Rows from block 5 of a small image classifier, named by matrix and row number. Rows with one number belong to one channel. Each number is 128 + 32 x the weight over its row's rms, rounded and kept within 0 to 255. All counts start at 0. Numbers have three digits each.
After each channel's rows are labels from the 100 images, of 14976, where the channel reaches its highest value: "responds to" is what is common among them. Only what is clearly more common there than usual is listed. The data: simulated telescope pictures of galaxies. In brackets: how many of the 100, against the usual share in percent.
# convs0: first 3x3 conv (model.blocks.5.convs.0.weight, 192x192x3x3, each kernel summed), inputs 128-191
# convs1: second 3x3 conv (model.blocks.5.convs.1.weight, 192x192x3x3, transposed, each kernel summed), outputs 128-191

convs0.24:135085172201150106135096089202142132084120209128109116094139135108155072101167093105134134126154083100103167157105106177096126130140170099168172116092170164108132150174179143112105109107143117
convs1.24:155129100152074067114110122144125152144134163167109136170121148139122124079112124082168150121094106127100167116121166091143188152150153079140134156087153120107100144149155148170075104154113129
responds to: two-armed spiral (75 vs 9); winding: clockwise outward (68 vs 13.6); star cluster (25 vs 9.1)

convs0.108:116123112165200122148100073177143160120140170122108136116128127096102186111153101089102150117142116097096162157114105128123107153125089120110175094113087164193089109154149128083100090198128102
convs1.108:151123072148170102132139128120142130134123139138100173152099131093142195093146119116122066160104140134150160082117166145139131167164141079099191160086193135140157111146167147184127112154117086
responds to: star cluster (100 vs 9.1)

convs0.45:135177105128125102123086118088125128111114179095149137114116112090100093096128099154205078103110108094103158147098199160116084098115149140079143070098143132091081124102078162152123044148141155
convs1.45:117133152075057163112211147119098125158129167105142128210131140115138139149171151137200124184152133145138154097140124120161149143112119109074224179121217178165132172144138148073151098172096106
responds to: star cluster (89 vs 9.1)

convs0.182:088110143137171112075104123141103111127129138116088136131133115136128073150134103125180133130110200101143164160130133125105091101144145163124112072079166106107113145097118156116115145132120118
convs1.182:120112070099145128160123096135114100155135115111079162154129175145123115156122173100122070144090067128092161090137073103136128150129112031125178139127176161167149177173108157080115072100153130
responds to: star cluster (100 vs 9.1)

convs0.95:139139132105168125170101167110140133140184154135160139145054149100118121114124134130069149171142083166173111113154141154203153110160080126097088095187124197107122119078182128128131124121117125
convs1.95:065115154198103089136153171123157105118150117228148138103153138155085155088094139184085137217141075123126134122191093147096177137130112173158157128094152137125161133178147160118134165134165140
responds to: winding: anticlockwise outward (100 vs 13.4); many-armed spiral (99 vs 8.8)

convs0.191:129099117121116128095099142145147150105137200131141127175124107090132148169140154150122130160099127115175091122213138080136155153149122141132144152140114128132150090133100119133159094114087089
convs1.191:153180127145119109104075192052177147203199136135131173143152134114149156170125121164105192127100147121125107116236125118158124140119124126183157112098097109182109106129131113105134116110119128
responds to: winding: clockwise outward (76 vs 13.6); barred spiral (72 vs 9.1); tilted (45 vs 18.3)

convs0.114:122118120166179134157134085146117147123150180131155104064102160095147035080186123085117139114164192122126180206130150121128120115168122070151135128108145166163090128181179120155112123153151109
convs1.114:155100093159095094179107103136109146151148152148091158155118149079176168053134103097163101144148120127143171089093158093148183118186121092149145129074143154113146129143151133172138098116122098
responds to: star cluster (100 vs 9.1)

convs0.123:104143094129148098132111119159137141126102087134084132155047103109146135166105124080074128124098136152112091114137154121152116105154165101099160063115142136185164136116122149125100144169079122
convs1.123:149117105100085160101139117163140121087145124154141154057081143154123187141083120099180102130110130147178112098127127110142199135126171097156214141106104117067129145040101170137075122150118105
responds to: winding: anticlockwise outward (100 vs 13.4); two-armed spiral (86 vs 9)

convs0.137:135159107158079100116157116131135131134105151171077128098131140160129098102202116108103101114146075086155153173112114089102131093095159074131149116125123080141131123125116148075108172170186105
convs1.137:092150086180117139087113131146104132148108088151113123145198109169175093151128177053143151102122144138158095166078098195142104119138124149137156151097175089122079160133171126122072163118118087
responds to: two-armed spiral (60 vs 9); winding: anticlockwise outward (51 vs 13.4); irregular (25 vs 9.4)

convs0.132:141131098108169061153154162157081116126128098142080088127123096119083170171107160112158162123135117187184106071162141181174133113157138120099144099169121092115163122133197132080166104126141089
convs1.132:188191161142130168088109148142157093104123174119120121106130114141134108117066091164146101202191086055204123145149150107150136125117141175170102167131112096172110096145165114154158124116094095
responds to: many-armed spiral (100 vs 8.8); winding: clockwise outward (71 vs 13.6)

convs0.154:131085129044146123127111083131114100134118153094119082134095124190121117195127132186097130138124084131183128133121146108142143170125128100118160077107158140081119100104079108120119094137131118
convs1.154:078150165150174142094132060113188143108152154167072137127110145061127199108148127164082156121118091080101222058135111124126139153132123116133102080128142134122183130107119160118128109129115126
responds to: many-armed spiral (93 vs 8.8); winding: clockwise outward (52 vs 13.6); winding: anticlockwise outward (45 vs 13.4)

convs0.10:061152125104144143143184163163158085149126089163128078104183150127134173120092122107127109143082153156166107100114139113121135100162106126135069159089073089085104097107115128108158114117145152
convs1.10:096124131091157207097138158119129126105037080158061134137119108137105112050128092164108082127143057123107178153099110201187102081148164060134115090112157098154124139130140133170099085140132108
responds to: irregular (71 vs 9.4)

convs0.34:120122091109165100087153096178120176113141110122114125132101086159128102123142090128127080132187110111097092136116139127127103138054099111110221133186207118108116144165069127059141141118132121
convs1.34:148151120154136085118120128094140128129137133115120138086153133111124148205129137169129053119083157122129120136146134110137137144122120074095162199142119173096154131089133111120118128104137120
responds to: flattened elliptical (33 vs 9); two-armed spiral (26 vs 9); star cluster (26 vs 9.1)

convs0.1:070108160111148086154125182112140126185104137143119149132088131125127097160110099141136113171059107105086144109175177087167130129167114118142109135165181145116129078118186105081183142100140173
convs1.1:105135150163105169119157117114109142120117087130111103080188166134147096073135187108104094182184166156097152114133119185154041096087126179143115121172177176129128146178151153124065147134177123
responds to: irregular (74 vs 9.4); barred spiral (26 vs 9.1)

convs0.68:124098136111110135117105109114107166111086202110098172110156065111104116091169152145050109122123176119179152243105105120102137148061131090106056153079156123174168131131140106179109119167167111
convs1.68:172105106110104095157088074117069127132171145135146113097108099120123139161149080135153115126132105184067048152140108138131160171130155093135062135080134109192098106134141080145171147154155127
responds to: many-armed spiral (68 vs 8.8); winding: anticlockwise outward (50 vs 13.4); winding: clockwise outward (43 vs 13.6); two-armed spiral (25 vs 9)

convs0.2:142149141163192088177149153153166161111140068155146137142103108110065124175117080127127070152124122145177104100176169147169109131120107119123129107129148115078130128114151065117221107151105129
convs1.2:134129159153196153148111139185153119125141169157136131116186159107133159072113168086124104234142114088069153158150159131089169109119121156154123135110105136137132148117103114149094082189104139
responds to: winding: anticlockwise outward (81 vs 13.4); many-armed spiral (62 vs 8.8); barred spiral (38 vs 9.1)

convs0.164:109102178142093134168120125098130113142110169164132140122101138085143113104129174089136075120155178121064166095177113136140117205125110146150154114230111117174085154152090102092174048175147123
convs1.164:119118143157111148053116099157167150110075125087072125150202177148108104137106163099121110122126123173103133108144086145098043142162129104121138115101182138154096147155162156123115133100200131
responds to: irregular (45 vs 9.4); winding: clockwise outward (44 vs 13.6); barred spiral (39 vs 9.1)

convs0.3:117149076168097174166074122117103109111150149137180100087136132074134134137173136097110130123150094140202162195094163170153140135116141067100154102070102127131121124121162162141131160109143169
convs1.3:170096144151070073121122154119159134179132115141142138135105118094118186141134144107104108120141101132160189098117089150089138137101103162104111161127109144123182107134131133103117140186175160
responds to: two-armed spiral (100 vs 9); winding: anticlockwise outward (90 vs 13.4); tilted (41 vs 18.3)

convs0.113:135102129119145151125102092141121152139162188154154132105118111102107160028136140115186223074134131135073167238085125151104129163133090155099158165098092187116132110071140168130058108114141136
convs1.113:138098086114129120137145067153126141154120131174104145116066130017111137056120157148147114116141117124137179039100101124161144146144083117152105156123202148118166090166149196150083113141156121
responds to: two-armed spiral (100 vs 9); winding: anticlockwise outward (65 vs 13.4); winding: clockwise outward (35 vs 13.6)

convs0.44:173107105139124123172129141173108159101135133126160137138060098146126131079174110141146116088144132144086110132166169166163117144160150127090144135145114146066105105121108130155097151073078135
convs1.44:081089118121071133059106165117145181096181129129127134129148116088116127103142147123136123111159112111119076062106088131149248107119090113075068113117185214120106142116109112156167144121130127
responds to: winding: clockwise outward (91 vs 13.6); many-armed spiral (79 vs 8.8)

convs0.88:120107130078170105169114143108106117115140139085094108137128091114156131128121080127105101102118068163120186137124150135173107164106144119101140087091139202150140126146223152122174106142087124
convs1.88:128162148095120101197157120112156069108091191105159122106178098164136110128093134070146072071167121130158086167162141155110130140129123185135156173126147213098117182180121111136134087181128139
responds to: flattened elliptical (52 vs 9); star cluster (48 vs 9.1)

convs0.87:087107124122083126155103112090145147151087168130136104077114140166098117107190176109112171109121101132090171122075132120113130069122084102111099069144029174137157140156095138158143112100153136
convs1.87:111090145146169097137114074103115105137147106157126140134120113124125197112141052146112132196186140125133161041090109108133119161142144071146127144055073170174151102190108103111158105113134166
responds to: winding: anticlockwise outward (91 vs 13.4); two-armed spiral (54 vs 9); many-armed spiral (46 vs 8.8)

convs0.140:061139140107097083150169149147104134117111139170115148103156101107051112144059121131084076153116221119122180149117132117091112069115134094095116059107122123169147165065166153124158121143119095
convs1.140:135163107104133173051118122137129109121090140127103132144203139116145084096161124072170101077128114167148136131133123186122029099141126166125106097148157132163139148195149119117106119145099136
responds to: irregular (98 vs 9.4)

convs0.73:140122153106150096074142144134078124115117131142113153083074164098135105174111112144135120090124187111129161135129123154109111172159092142096096071158119171132117115095082191126171147170106116
convs1.73:114136125074051132137085129155130166157118157113139133137130111168141107223149172174130120158165156093168084153109063122077149125116099097074169199145079208114147134100111150108128153183135146
responds to: star cluster (79 vs 9.1)

convs0.58:082100132072123084116148117158127101111112054164066133110166089184107216148117121156096146125088151092166118109152096113075122126175085096104140142100095135122131134127139057078184098137152104
convs1.58:131140124106197193089165119164158096150057082155064101183152093151103129135109117130136140141129075133085137153129078167126079056151141127106106078088167102171115157193153099103132107119140139
responds to: winding: clockwise outward (99 vs 13.6); many-armed spiral (86 vs 8.8)

convs0.66:126137121119123140166123103171132131099154099115121172170118113067112175117105110149098119091108090143161104119151043138096105100152086152062055106142131113181114098157071151129188121162148110
convs1.66:142110144112157146145096141133164133127145114125149148133149100148109137162141075164176126137108075108095039200172195138153125192136125095105088145118113169118161125087119112111131147081117139
responds to: many-armed spiral (100 vs 8.8); winding: clockwise outward (97 vs 13.6)

convs0.124:157046103118191142110096109128119162134138101168149171152122121145112166087150173106175128157104124139150117077125160117100122100109166132165097122096161128126147128104096090139129138107073124
convs1.124:114100132061107155170110188129142113121141146119159151151114164162104229078115151119132156063139077182168141213086170101137160141139193187116111080138109119080122154047106129175113112180116100
responds to: flattened elliptical (75 vs 9)

convs0.174:115120149145154165121131067128087133088161149118146134108133183171140124124120147081142138130101179164127101145112181138125106159138114092094088116182166105153135141072077143162095158093138122
convs1.174:140148113132097133128090122147137125125142152146131141114134115111115247229146108167159140170149096196112061118097128085132146117130179128110180144122092138130138063103154152127091140159133108
responds to: flattened elliptical (36 vs 9); winding: anticlockwise outward (36 vs 13.4); two-armed spiral (32 vs 9)

convs0.98:144095068096112188095088137142074103096146172094121129139078129127114049197147169165158152142105130110104067135166077076147139114111129130141184139124177145071130126147137112098114142120139117
convs1.98:129086105085181103160115186109095108132154143135068122121144121131145130099155150184134114145170124092052130130156150099100144160132130124120097115139168120150135146128143142113073090131126131
responds to: winding: clockwise outward (64 vs 13.6); many-armed spiral (59 vs 8.8)

convs0.37:116097105135167106101086164108058134128138088140131100050078117126123098142159105108132135118152129101110153073092118154140121127120126160116112082059129136192119146119089108105134088122114087
convs1.37:125129085096075139202164172151133120148095167107114134179192111139103151196157182100171130135124115098124112126173129132100150138120107118145186214163132218114123130165086171110144100181140154
responds to: flattened elliptical (51 vs 9); two-armed spiral (31 vs 9); winding: clockwise outward (31 vs 13.6)

convs0.32:079112139123105150072131131160133147133154105119157151127120175133143212126106149137073112201066133144109083076136100090089162136117117154152124126124143100156135096096097099104146095161113103
convs1.32:165100127141218081161091118157166148161120148176115139120105180172138215158144147156103101143115151143072144125203142103072133087149179103104123131158169108179087110140111096143161105146137141
responds to: winding: clockwise outward (76 vs 13.6); many-armed spiral (52 vs 8.8); barred spiral (30 vs 9.1)

convs0.77:125096141137131175113134171233191109132144131145123150161174124141119165083126126130130093191158171114085147162171120192106126103170145109135148122140157131087162112165125125111164132115151157
convs1.77:111126128162153181097113145142137105110098144146089151126089144170123066075097146161074135153115092135095127149132142144133161096115131170191095119135169106163098115144150172122074096105085116
responds to: many-armed spiral (100 vs 8.8); winding: clockwise outward (100 vs 13.6)

convs0.33:083118146091150170056084133102115122086136095090085132130081154107136127152142131092097147114092164165149100071099127141118082111075197109125173136117164124250137127160095115128082130160068077
convs1.33:139119142076190119117073120165157167139147128141156124141101189148119169120091129085150096082138103159127190154178199110100170130112134143092162128171099124130139139028089202142136120165171115
responds to: many-armed spiral (100 vs 8.8); winding: anticlockwise outward (62 vs 13.4); winding: clockwise outward (38 vs 13.6)

convs0.190:069111103110113123124087081103108109076132111102167122117045135109137118165116084136113108127153088101159134129122085144205145105104086113153120147069084172144140110071148069113132072159134137
convs1.190:147167170131162086177108150111141116203162068103170122086145118154125141110110182100147105171111207136142148083105118171143104176097120152167112133149134105173154113156146099136128116146099109
responds to: two-armed spiral (83 vs 9); winding: anticlockwise outward (55 vs 13.4); tilted (41 vs 18.3)

convs0.145:176135100114130134213132140135110130080140101072101092069091140133151151118115138130117104099142122118137080101068092133121098117106128146099149154117109064072103128148110118095087187156109114
convs1.145:137134117191176132116139191120150102171132139171121122158136119118145135157153140112129106060146140093122130103104114114172159095129116108160166194116143126133186102062171158147128094140154127
responds to: two-armed spiral (100 vs 9); winding: anticlockwise outward (60 vs 13.4); winding: clockwise outward (40 vs 13.6); tilted (38 vs 18.3)

convs0.177:059179184131164091150111147102184096131142102111114144155151141162101180222096150120089100151117146108134129104192092132113161171140124146138114176192123114126185107092114044111151111152132122
convs1.177:156140105163146167118077129115143054207185102202130176131107146127147178166124148198142097156119086131134099132182107146144125166123109157134119075124080108175126140121118073113120182097092164
responds to: winding: clockwise outward (90 vs 13.6); many-armed spiral (89 vs 8.8)

convs0.179:152083145133168119137087097100142120118068180151131119113109144124113118117128145166173121197154146191077113115165161167119113123102075105118047073184145114184146096089120145146141151110103116
convs1.179:097142140127079164072164119129128141136131184173078159150170159124126214081100170163129104197133100157130127104134102114128149133097039130144158118109159159134160130210139174120107109123135158
responds to: two-armed spiral (100 vs 9); winding: clockwise outward (59 vs 13.6); winding: anticlockwise outward (41 vs 13.4)